python train.py --model="encoder-decoder audio transcriber" --dataset="short made-up English sentences, spoken by a formant synthesiser in many voices" --train_examples=26041 --gain_aug_db=10 --time_shift_ms=50 --n_mels=80 --hop_length=160 --input="log_mel" --spec_augment=true --win_length=400 --tokenizer="word" --vocab_size=155 --encoder_arch="quartznet" --encoder_norm="batchnorm" --encoder_activation="gelu" --encoder_drop_path=0.05 --encoder_depths=[2, 3, 3] --encoder_kernel_size=9 --encoder_stem="single" --encoder_widths=[96, 112, 144] --fusion="prefix" --decoder_width=320 --decoder_layers=8 --decoder_norm="rmsnorm" --decoder_norm_position="pre" --decoder_activation="gelu" --decoder_mlp_ratio=4 --decoder_head_dim=64 --decoder_fused_qkv=true --decoder_bias="all" --decoder_qk_norm=false --decoder_parallel_block=false --decoder_inner_norm=false --decoder_drop_path=0.05 --decoder_positions="learned" --decoder_prefix_bidirectional=true --decoder_connector="linear" --decoder_tie_embeddings=false --init="xavier_uniform" --residual_init="zero_last" --optimizer="muon" --muon_scale="original" --lr=0.021 --momentum=0.95 --nesterov=true --orthogonalizer="newton_schulz_5" --adamw_lr_other_params=0.0014 --grad_clip=0.5 --steps=9200 --batch_size=96 --epochs=33.9 --lr_schedule="step" --warmup_steps=460 --weight_decay=0.008 --adamw_weight_decay_other_params=0
Rows from block 2 of the audio encoder of a small encoder-decoder audio transcriber, named by matrix and row number. Rows with one number belong to one channel. Each number is 500 + 40 x the weight over its row's rms, rounded and kept within 0 to 999. All counts start at 0. Numbers have three digits each.
After each channel's rows are labels from the 100 clips, of 14976, where the channel reaches its highest value: "top examples" is what is common among them. Only what is clearly more common there than usual is listed. The data: short made-up English sentences, spoken by a formant synthesiser in many voices.
# convs1: first pointwise conv (encoder.blocks.2.convs.1.weight, 112x96x1), inputs 0-95
# convs3: second pointwise conv (encoder.blocks.2.convs.3.weight, 112x112x1, transposed), outputs 0-111

convs1.57:509584553498544478473568531530518510554450424548514433475490528543505548481491464474497544510470457448493426465577534431579455471435527495516556489542519478551519538464440483504463570514498504454450486495552470521485517441570504517525468524563531559524456564503520463461520554534482503458
convs3.57:516490510596528515535576547388460491565477535470472462500463534555470576476486531453525511489546510453422449533472533530483518478557497522527475542484513498477410469495546495529486426418421462488483466538434501522493488570524512510492475536518584500538513425489485471499468522583507491468451459450508590522486507474541521512516526510486
top examples: "where"; clipping

convs1.4:516527452506528511550432459487534560506536521519524450428495443511446471496389478521495505521472502504544506584493490489468483510492504533473538501479506513472451450537512491508531530496542582502428423512507515486553604477437508469505477491489521533462526424514485464543613464395527503477
convs3.4:557492519510570530549535457456536497540538441502524504533506462524494439450520507564580467508469559496571549490472510448505477571530518523562470509520525453475581507531541532508449631483480501459476506459574515443478457514542475526447515428550441544541535471468488511481483491425524505505488453507506464475454456544519460459469512478415
top examples: /f/; /ʃ/

convs1.65:574513472518485490529567485478448442532476448501501517451479524616401521502451544525466491527521530488500539492489488504514462475505531575456559453461551517519527506479478517489525546520433544462426426500502457528505469428507442573470471507527529491530458555500540506532502599555560507464
convs3.65:513483505520506528511456511493470469492564471529473510452408496433536555513488583488486498517499517584466476495448478449515436622502434502455515499494431492439538455490497482476483621548512522548514532493512527400527547550483506505548487518557465513486497532479565553467550485493476552523544431456468471485559521494486545543483457511555
top examples: "a"

convs1.64:526566450500502480414481502490517570460549483591527437419499499499478532508428451485513504562487459490517489505514519514447473498493442488488449479616533533465539493454543468433450528476553518475458546558454492460485476477461422527518391526437482533542500496496540491492510468545523496521
convs3.64:463468535507449469503496571463551492516468422451588405494489491569490481535403529485456430529487491565459492458467450490559524527537497518458496484445479447473504457506453456440533599538444481509441519506418512498490453485490505521545482481463503571450500522548555529460529534483456516475459505481495487547527476488532479507595484557504
top examples: /ə/; /w/; /z/; "was"

convs1.11:523470490508537408560511475490540522513527531452492500440503565509459547597568550503494490481460451478533587521497478479449521533581548493527479541519510463526555428482548471512495479475498503538453400502488465534460572525565500505513475491470508472529474501488535505404448471458575557504
convs3.11:499564520517527586538523504509522521532562499529486547500537487473505540527509458538443511507549504423436516556479519515555456566426550519548517532490518553525513505521499528473557518569447446519472536569451496475574549482488479539566460562527531540471469542458533559495503427443511538510527585553471512517449583477487474496526505408501
top examples: /ɝ/; voice: deep voice; /tʃ/

convs1.59:499489527492555556539543515562462535461487589453505490495477456519467481496502563525588428532518480504498497599496535465504454555498423448491534478473517534494448519444498499449445487459504501551501555466473513543575522590495523438505478543489450471551475488521550544472567458512580521478
convs3.59:520538534563586535508480519506528504443452519587494563573569510516499473498477453486508521476499514495498556586550465521509481509532521480475510451393551543500508539492520449530432522466467479507426526481485473463515518505515515527449507500450480554576606527502476433488549537455504501518453510553525527484458516442539509599475501569547
top examples: /aɪ/

convs1.19:580529510545523492515457551514476503483526455472423453510493454484441464499432469510516507521535525579415545448585540567454499534508575480483470486457491500425531509502508552498438468488476511552488499465500573470427499495480505395484467500459506517499570514481438467473442525531474549455
convs3.19:513501448467430442507498575484532480491467553574554534504483426576503486554531412527500459551479572481487495479391485518571454503477540503540455523536439465478479523466471550473450475468541546470498532500494449551496450443491481524439463451506574505565506489541439547458508500475436528495476482441451516589520484531482489505488498483526
top examples: /aɪ/; "behind"

convs1.72:516446514558475480503457425524502532530537515447464506389482464509502502569480490529438510462539505503528471528496468491491546492510471501434520489487456477578491478446471309497468503425506505530463414521543576498468460561457452479492533513484496512502524495489506490516516509479462538515
convs3.72:507491491470569499527462548527434538468499473513500501530517485543453521583529529567428397476489493509451464493528501449482477477527445465492495507541466327531479489528492487483508508525508452570505516474443527505505542520549458572546533514474511503520448459515459432570495493462461497501515459481507416509530498513469436495467511557587
top examples: /z/; "was"; clipping

convs1.105:512488560555477454527496448525526524514503476579570499537491449510488480528500463522581580460486606503527449470526544519494606582515494489576459500451480493523450526537493526471539513479442493501516543531504557500469530529477453523551542500592537510538425517474473544460514469481537543541
convs3.105:504468524511491503478513502603411487505462465433497534492485521526520516450481508488503502511581567512503490460497521540538553486448515480516528467571465541419410466518509495494569471459515517562546507489498497456543443415544419509525599467527521454448500486542489420499464474493499494448515511604495518491454527507483460533451420537505
top examples: voice: child-like voice

convs1.37:475490479498553534528470434554494529519476479495462488461471424476473481470460547518536472564465530474424542534492413504533592496491518470474535509533487472511470531478541547451482504474514479493461525535459627438497458564449504554496487512483513603517509443506426418532545475463481528516
convs3.37:553469466536547530416447498503491550474480474521513445467401556456607512526552519465505501522526577524471510483548481503466529462507471477519529492444560509491600483495489505498510571553504441519494531466506519515508536521511532504451632441490498499499519541519564482400538489484508488463518546486458445486541528482436531527478570535509
top examples: /æ/; /ð/; "that"

convs1.104:592559581527374504573532474534484506469525499551498509481499497530517503495511615503535523528504555485485487506507485530525481555480505468512481486560494474515527479497451526460527511502513481464503548519468484447471532522528507650519477548582484563484540565533450473502490542560523512469
convs3.104:460490551445489540488520477473488438559535456503474481480457488498527523507543485454521490539493475502484497512483518526499508491496529485484531447462539477540520543481477490560437522558507567426554538442579493548477511495483512555371564602463602533547622513532514494482531509435515498452517463534516469587512476540492476510502532515552
top examples: /eɪ/; "that"

convs1.80:507474498462488499480527533494436485469511520500477448530482436492449548521504427449435479450490501474456497528442533465489481563557494532415530478468500480431411502517414548527410527438473499498483467478510395500549452518518469534482546489566508514492412532451553482511498456503478524436
convs3.80:433498496534550486530554474533499470461488519525442569510476501478524513484484527492510499482439485471491540485428523438483511506499495474574488526524473531567431518542441515495571496483485434507452473513557475433533498508567491466416526517505560415443464436490481507540556517564553491463438587518550477412500550477474554475466475429551
top examples: /eɪ/; sentence kind: request; "take"

convs1.67:595444471504533487499564578491533476499511554557434507523603490459482499557517515442544555504509502531467514471529581538473501531467444529467476471490511482545523544511562499500483516512526443520492548509510545466497484480522540435509482570449482493487512496660526541536519531500537470460
convs3.67:479548463457507546500574449527424460527544512508527456550531520477514493566476446521549480481458453537484523532427569525544549479458478502480447490620555493602541500532541509464473479458457445443477530532524399536488529546523488506471528510479491543547569543533431517443500573509576480492494464500466507513517457533507515488470517479488
top examples: /ɹ/; /ɛ/; /v/; voice: child-like voice

convs1.49:561512493545538490475561467505488488519501496507526548531546539601470526488540454474449369491508550486441448457547516555521492477481421530525524460541483484494447473468506558506522493487495532461487541489543570475496472532517570456472522418466496470431464514480522517490487448617516455521
convs3.49:478433518526512492512510533532515492448452481476573519537532520576536536563476500536488483525504507469602499487557467421540508491482447498535474514555528448508532482570540430437559532521503544424443510488466445522504469504451517495482473506496546519554475566496526461498520617459518496447517466562440513434467554513538440484443563477477
top examples: /eɪ/; /p/; clipping

convs1.9:467479484514478554468498457458488594473537467493455458541519455492516493453537502471561485474469478395538486512535483473549475476466477581541547496483503484538547435476479517479455484486488487466461493454488510465437537567493552526498606461481433551465472512534421606484483435492475452481
convs3.9:489498518391506495516447469462549463462475394461565472400437627461512508535519548464452549424487535524444503507527498545491511531499444507522475485458481484436471492533557531518502493482506402452454474458458494494491528502588511510507495505448512478444521458544484541530501520476478468517540446468522472522515457524458548487479444545487
top examples: "every"

convs1.62:506552490528507495587569538519499500546516529504458499493490491454440521446520472527533533451492632471516405467504481547492521526491493502511480468444514480493519492483437488528440526563429465451466450522490516585454551490449516489542549501449494428425525500489505517487506577429570511497
convs3.62:441469568486523490559439491507559539501496472486523583513444514445539399489500498460464441484553462552501544502477501516525499524561501502523538498506481527510568521470536474517574489479550550473440457482470514560502583532493415503560571440518450498507534438457509523508436521525456532446416522500518524487474511596539507543472522483554
top examples: "a"

convs1.98:473495490449450385492466563509513491524520528444491499597493511483512498531516487513458480521579481499538474525502479537517508508507495516565547513475524549534559559485509425483581449506496450486464482540551559494546527584509489539470490502592479595523475487489431504480462578528533573483
convs3.98:487489392567522495427490491522506492485519491419489501455563485479517453559478508557490493462494480530511506550478504538481432564498542497465545598521411471488498435528516486478508472571478510468533551552511511466514501467473446490569507531546510463473500482576498518502492517467499464424560506512517507520588451531540513479380507583466
top examples: /aɪ/

convs1.109:619525564469441504537455532458525536427471469507514462518499489536482622510494488543513552569538509507459535535498522533533517493449541518508514465516538474482504512504459525487490547495512493524467492506531442424468474466476541414550512576447508470446573559510487447482455504463471497590
convs3.109:466439579469518446458504529421508444476474512481474542472496574531494511484578579517426440517496511506490521552513480529489526481498549510560510468506505472523503494533505574550496447476459475520548446438502519483499528524542518529445566465554483481551509572443506598523524430451573463482487499515518485560522455584512476421508463554504
top examples: "twice"

convs1.81:556420529520583487404501483511480433491415550554570482554494494516546459501528489476522434471489506584485480533568481488515585568479571516453505518513526560467455470562445474526562481522530469450482490524511516467514544517539503465525415428502476510516499500528534512463465473541485500514
convs3.81:486508522515519442473497628525547458507494489517496525500543522523580500443573518430477444566490496493465510416507492497519483496474513493527501525440504472481516496525481520510483405526518528549531438547553508483498450498549482432429468508417502490517453445544468504486484483460524591428446504410590492527462532526459541519500461452483
top examples: /aɪ/; /p/; voice: child-like voice; sentence kind: request

convs1.17:542470569528512476528502526543596454542582542512498507452464499447481494548466490546491512451501484455544482477530417539522551553492448476532551547628497568514515459542500460478485514570428505540593488469499481512509490516524506443560517505474490536485473480562498437483536521501457499545
convs3.17:484552511500544518535431496421457483542500454491564535473403510576465453542512487519513490557487519495515476467487506520494523492416468561530572522473533532527452475491444415588546477430437536417484438500497500493422582546501473478507477514510501494475543555487471456544503490443515568494477490557490538508434475478498548484484465444528
top examples: /ɝ/; /aʊ/; "our"

convs1.38:529513509547479517465468434478537588542533505510517499504484534512478488449571549566520546542495555525513486487538484554473481549540404561490530464499525518508475500409501463558452496521503499515427460419456548465390501521552522470521454467543534467542537425490497473501541443513531556522
convs3.38:562513493504464477464546524482593473508527455565502481489475491548590525438517521476530457513424511473532495574465482440538530433512425476520531469546480531495467574492576530517508505598608546523469505448512523481519464520508464463562502517519494420501537529536470449457472513527489516454469514498454527439522509483448528589509476485558
top examples: /ʊ/

convs1.88:564479537429493430527410468486470489423549501534452454469509450541394554523527463459483475516455516431448450517492453471492537505461506542461468516477526458483375509496537463487502557502547485513428500487461564517506524526462588489512509535481509485485524543486525470512543500481427506524
convs3.88:525515510473485540572523515433464576525412409508498481544452469466488459486501466513467489517563534433459451534513526489517574487420519466481473506511464491481455569531462488500515474459440580500481428511461551537459475440525482504516568477451493479485468436534440464471546549578524557578457476451485522493491454503520535496427491460494
top examples: "behind"

convs1.2:521511502480556479532428505498550478484523460512596485543384534450470481546504478521430503529507497531496488493499459496593538452489475520523526494514538502513530432459434548550547503534483470512534530555525464508523433583541595549464500421534580536503497454490481528486500522511435469524
convs3.2:444487504512490538529497466596522440533473529486553549513472492494559498486481516539526488552517537456523541531523469513544528478477443476547511570579480478441415570566517403457489498525525481542494477551423511462529486438472523480520564468514481473494475547517552398446509531477553470564486544544535451480459454578527497508524554489499
top examples: /m/; "my"

convs1.21:536555508576487482522463540472482547526435480481421533457540473481476481498542415618501526496476481498457515484482569438561542439522550443510541502470499518531472502484439519511465456467473556482492554499505543457511530549548456475472531529479539521509593522437417479494505545500452504564
convs3.21:572502529453524481497550481475509417481544461523515416543464513454421466528541588508560466441486527498517488450483469476509497427511550509521457474448450510503567498539489414589558460491458480514539486546513471514490506484478509527512459409462483491507560513487537450511479560537444526586451484548433445507466500496469534562496550504517
top examples: /aɪ/; /m/; "my"

convs1.43:565466498516499510578464503515500486514533470520530409387495469491468544450454629545445541510494515494526533543564480434512496515507529508493546538552513455520474520510514474490529444446497495520472469494508552560505432492495496409489480389487494529585499490493526466459490473537461531476
convs3.43:529519509523464459441510468593461490438506583493555545494513499526501488477504540508455447474406508482559488488531494403506502513496485522494517542489474469471514488458449491496467438511539541418380493466515493536515469440482490509474543527541498466536603499509550500435499464524494486492456535501475484478505373564564461453520492535450
top examples: /n/; /d/; /j/; "beyond"

convs1.28:545558479506477459526458521531557491460486407470555480561550556484574516494454571541468544558461482473427487527472559488393506484436513486484505460530535497452444446528538574505459504461548468512458521445568499491504533463454471501516467439546492493457525536479500540538449455499527533530
convs3.28:491561506515528558518559473477470529458525557542487504493521491497529494511518441503543559464501487482497488460538504514495503547505507502423497417465607506505506514486519532521564563525455554521475565566404495638481589522481508494528562549474461465498558486453499554480517476568507486495509580499529461504445497457492490422488437482484
top examples: "who"; thin (high-pass)

convs1.53:561463550491519515536464470610504526518513475452452511406474488566494477536493511528456494489515555480485507493547542536516545502467614490488517447487433458534471512516543483518395503511535562483511426469553478539499557513539468495521503456541466522523520539458561585482484447558465502540
convs3.53:437504508532525518470513471496498478531498464522490517472522433471526498573505532514498430519479498614541501564501530441565479479495520500561462499550479446472507480464407487498489546442506539483503434484443527566466428497553497447495483542453551458478520500452517509478473524484503517428537571552455473402485496465532538553504454514622
top examples: voice: child-like voice; /ʌ/

convs1.25:546494518643556396559512563479486468558490516462464536483502510473508518531565503482482486526500466480551548459440505508518455447449481542443481499502474486389518493474475524472477491536500502430522508524504465471512507539499510503462461552489426565521494489438535443523501518518517388506
convs3.25:469507530551428454499496534412488485506476485467549509482464529431542470506520486391496565502465453515525498450444500518476509500508545503432528502444449503474429511547463496441535536548558500451509471564496505485457490515448421452451539522499509462481513530492538534445511547402433565520524547531530520603455506495519498416477505485471
top examples: quiet level; /f/

convs1.107:491492469449497564503521565528492497412447510539475498499512521501465552525504481530436463551482545422461540530554521478470487536530444447447511520466542389497503447506511481533508484472490515606512597551557467500443503502509503491530450508551523428525476521556532515507491512407461499439
convs3.107:494473488493460432511548511487450405515487504484523510495452459509468513475484535498503604588426495577546509478507515515558467510487548493531442374516441476499504553525481510451452445532539541534573512487493453533510492466503457451612465532480548502484562449479568469470511464492475479484496477497534535456480459573458524552484534500498
top examples: /i/; /ɛ/; /v/; "every"

convs1.108:535488493466467516435413559473528485516483555447507555533489548524505529493499466551508492490489458486474562476519472556492465525477514443517373588492508496497463524525514487432570504527468503467401485494521519439570534539520449484485426410493498534520545441470485487520556506474558455516
convs3.108:536553557516503508604497501517463546499575466483454467568462525420539472442462528495461406447504486504509490532507493592549499519521554485502558526513421533487522544486489486522475430521516556486580417470475430514530526583420469488487473519483528499473461523485527517521493483515504509528468467518490545493430581455522530439497450541499
top examples: /k/

convs1.14:521517461483459507468513480514566486477505468512611516559502465571611475503498461535492506531542554502507512486486371504497523498504490500482492469534500519508530495490417529503550522423532557515546453535494503470586544483523480449522491504464619479508527483497514470491519521543513455605
convs3.14:521536454502522481459518561425493493487482526616460499477515424454473516457439555466548472426477482580567524462502480444575503475496500490493456448510515509505532548499515558470510558543559463508499464480511505452489515501491512514526482517504472550518472483592514526451487536525474493545421469421457476517437467570505519505604476581494
top examples: /ɝ/; /aʊ/; "our"

convs1.95:591496478506463487516524493537498542511536493493563438560506532467514481538555501505542484561478522503519443520499423502467536532530531502467514503473620504570528552550478477469520507469513499517450488465510451498537492446544503468483481467515530601472460449563524501507532466464552570637
convs3.95:534493508467501548499610537532544517467481472494567485546492528492502542526418468545454520571455533544540508529465480531486506438519528491529507495489475476503396522507466502512449536436418457521523490445570457508527479495454468565484503528509512471361511484543572501479450506502463433522471507497500450476550426540542491497555540460458
top examples: voice: child-like voice; "every"; /ʌ/; "brother"

convs1.51:516427497519441460481508468432515525476462524480483471510541558461480489599520495520595553446552480428531460499482491442511453416575567480538557525490488442519493495449465543539568494441531401488481492466498565502485539480509451500503516471583491452485481488487501502481555516552485518476
convs3.51:541444592511514528546500548473582459470476417544503459500532509552454527449518535492532504496544496463546504480542493525397436537505515464516503464568582531485518509513491515496501492533478525486468566550535538518470541445447483507450518518502440542529499592538422511419555525484509538486543529434494455504490515492490423415496560510488
top examples: "every"

convs1.15:508469493501507472491567463585485423485470538478465517451458527497532510486525505516493556512564475499531548450489564485580443489404520511472528534519443522484435474462499498479543458530553453545520525485528590559500457398535476538473453494474571453522518505501447533563561505447501544516
convs3.15:484529494542478543539517517572503544437483589477457494532479510534527478451528462513489538563449476501558481495534492569506490464525491489401508524461471453492472447515442438480445451502493506570485552510477537614452509503451471512523519487484490520566480546395482498455475513522518571433465568548569520497483538506473479522499495600515
top examples: /p/; /m/; /ʌ/; /dʒ/

convs1.55:464459546571498530485544502507514516439566521477481534461439511467493513487486439501536527431488484495519525476480517484463437484499526477474499489475489451474523539479509460532545461502519518501509465485525533574621419517468591555521513468484503582530579426556528566505483529605458541523
convs3.55:499565469409468581554472506535499523560484532498471467567560554465474578506437533563472516481529563511446512520471519564433542464534545445459477464512440490471512459512522473513514551559511435518484486557473532491512514550497541482480496519538589499521505556446463550432505514527439458473452492508543501414542528539488480518522475576501
top examples: "his"; /tʃ/; clipping

convs1.75:545489542540568479494526527498511496541417503469544524516416518448477523543493537438526434517503443520423489523536512466505457542486543553480491464514577512518516496582489498455527540534506573511490488527465440491516455469520451511493509476467443520561411609536460533483552509497501403522
convs3.75:492519531492532470466540570455558475511564467582480503482474385576511580521552436521494485445487501450527518525505482600529518528477433500497519515551520468540446461560524482486482534497525525562498585424524451562470525520537518487499457485548536512472545485484499576526511495488528502504496413466529535410473567468527532526501517493528
top examples: /k/; "his"

convs1.7:513461437489597484421456503478569474435464533407550484445497526513462531494463549544459519521457543471562540457422520498498482444466477530537505447533509525545485476497520380524528510460493507395486477501461517459535461437530495482484513445469470504539450473494470506470519448473520531492
convs3.7:501432539460505474412496668484535486548510541463496491560551491478539459521477491564497445501481458461441521490523547550489542505484556488489526460488512445528527510531511493499442464450453535512501498481534524507462464509509522490433451493434424499536455458519464536538473477489499544502470511489471568491504518488460420559425586455555
top examples: /ɝ/; "our"

convs1.10:552505513536456434552408509457518531510539521532568518530526549483508496532548461468564509496511435630494505482458573469511447532459480475426531471428500516469521503536528546489519513469488499481468509534492505522529518552502508520497501489516363399556480477564519547490498460492507513499
convs3.10:506517495428464577510534493525467474498521434472513426521470531513572509524377471565526504517508461477495509575544525448555478464508633494492491487556492477512531455500469466501450524490539471519485549477494471564502482476538527568475516510560469451484499527472453542522498505514453464548435438496349489509532525482479493494503494470524
top examples: /aɪ/; /m/; "my"

convs1.100:413497460447536511502496552520483483507426370552460482515479469462571510540439494484543510514470498459529486562478514524512526522486453456542500504457479557444461508508496476467532521499492530539506523534483505534551514482479428609488464509477550572462455419473482532430565490512519501578
convs3.100:536511519430502551531506512494486559506482550511554588485516570414501558471461512428439474465476554446447497449512514534470494472507453508536508489520495474542554503504526595562495465525466527464515504502671441462472480461463514481479520506467515523456478436484460493478533479516536549431468539547515452448524514508505503514498423473518
top examples: /æ/; "that"

convs1.93:596483475524500501532475452493481419543523510527499504546488491488483512522524454542467513512517494505585531462539497554466470482502489483392404449507524450537531485500438549449421488493488473535438505495600513517553476481487477480477542484450514393591502562521470516509527464499514506437
convs3.93:410497507540463512544522498477467463505525513527458513521444498512576458364462510411452441504487518481462507515549496547502461477505503502490476517528475407573504566540553460529593417513459522545520491437489513515504463526522504491468504546511499595495526487462459550486412534527576481482460539457498451464516466514492520476462540492490
top examples: /ɝ/; /aʊ/; "our"

convs1.66:552484548487433504429561536500475539524571535521551564471490508530471540467537560464528518491491526492530485506512491452527511454509466507459533469508536513504456469489423472440476536549527477525540493448470469448452486496477506474552431573484461567536468471475536496444522363482399463489
convs3.66:535501417511501508450411482515442622545500519530530515422478529485507479545483483581457500435508522498465470462482513503522514564553478486460521480519475501451419505496474530538467450467557393477443583543537488445489480501426498506502537511461460530508544499515500528527475497497546547483470516534553564517580473527490497562462509424516
top examples: /ɔ/

convs1.31:542464462526460518537394478512494553491561541478542516451467394453476474485503511566452472480473491518558465506549564479467526500518466492500522477462485539456451498460549416525503520462550471614536545511444513471499523529491495477488574573523491527462538519544590509510496465477548535527
convs3.31:606506506490551583521584540447481475441476459567473502519522529495489469515515431473470473516464482495476457531469474639589482528486407522571495494488474486427522461468583539463520520460496484515500535457548435478479476513520518494546532492461527555494539444488511491474469479535427526502520503507435438503452532485481500525531453473482
top examples: /h/; /z/; "his"; "where"

convs1.16:536553523538424485447605455496475497527541498588465555448459520571534538416521509498494474480585562509498464444501484444451502473510525464500520513526523526515534512552573509527465513522502494553513566466438498514485484475426506504519432521498492505587488426500427504490479474508432462507
convs3.16:461553477461515508573484553468474564581528582542520499499474449533462529495439499496460457496457491587476518438486535497460511515467528487474537519511483574547470454429548546451497445459453514481424519436483490475547494522465481518469509494575506489502411534495532515470559461499514407445489550604547493507513556488478459508470520462526
top examples: /m/; /p/; /dʒ/; /ʌ/

convs1.12:543436551559521517412440513506491440495536467527462545491441539530482470548475544540507496480557536505480480483541471480503464535481541494526463533507490410570543470524417480543489483383543491484447484504546494540501499558463468385457502524492540540510559547446533482519472525542534490486
convs3.12:444511521505482448463491519499566571506453474482483489487569580485479560497485502487561563501508519446465502507548469559526486513449558511485490525501500538516430513554491533513506483438554509550605448565533477496531481442449491490465455481430456459606475472562583503536524461472487451494409520428460482516439522453482503518533521508498
top examples: /ʌ/; /dʒ/; clipping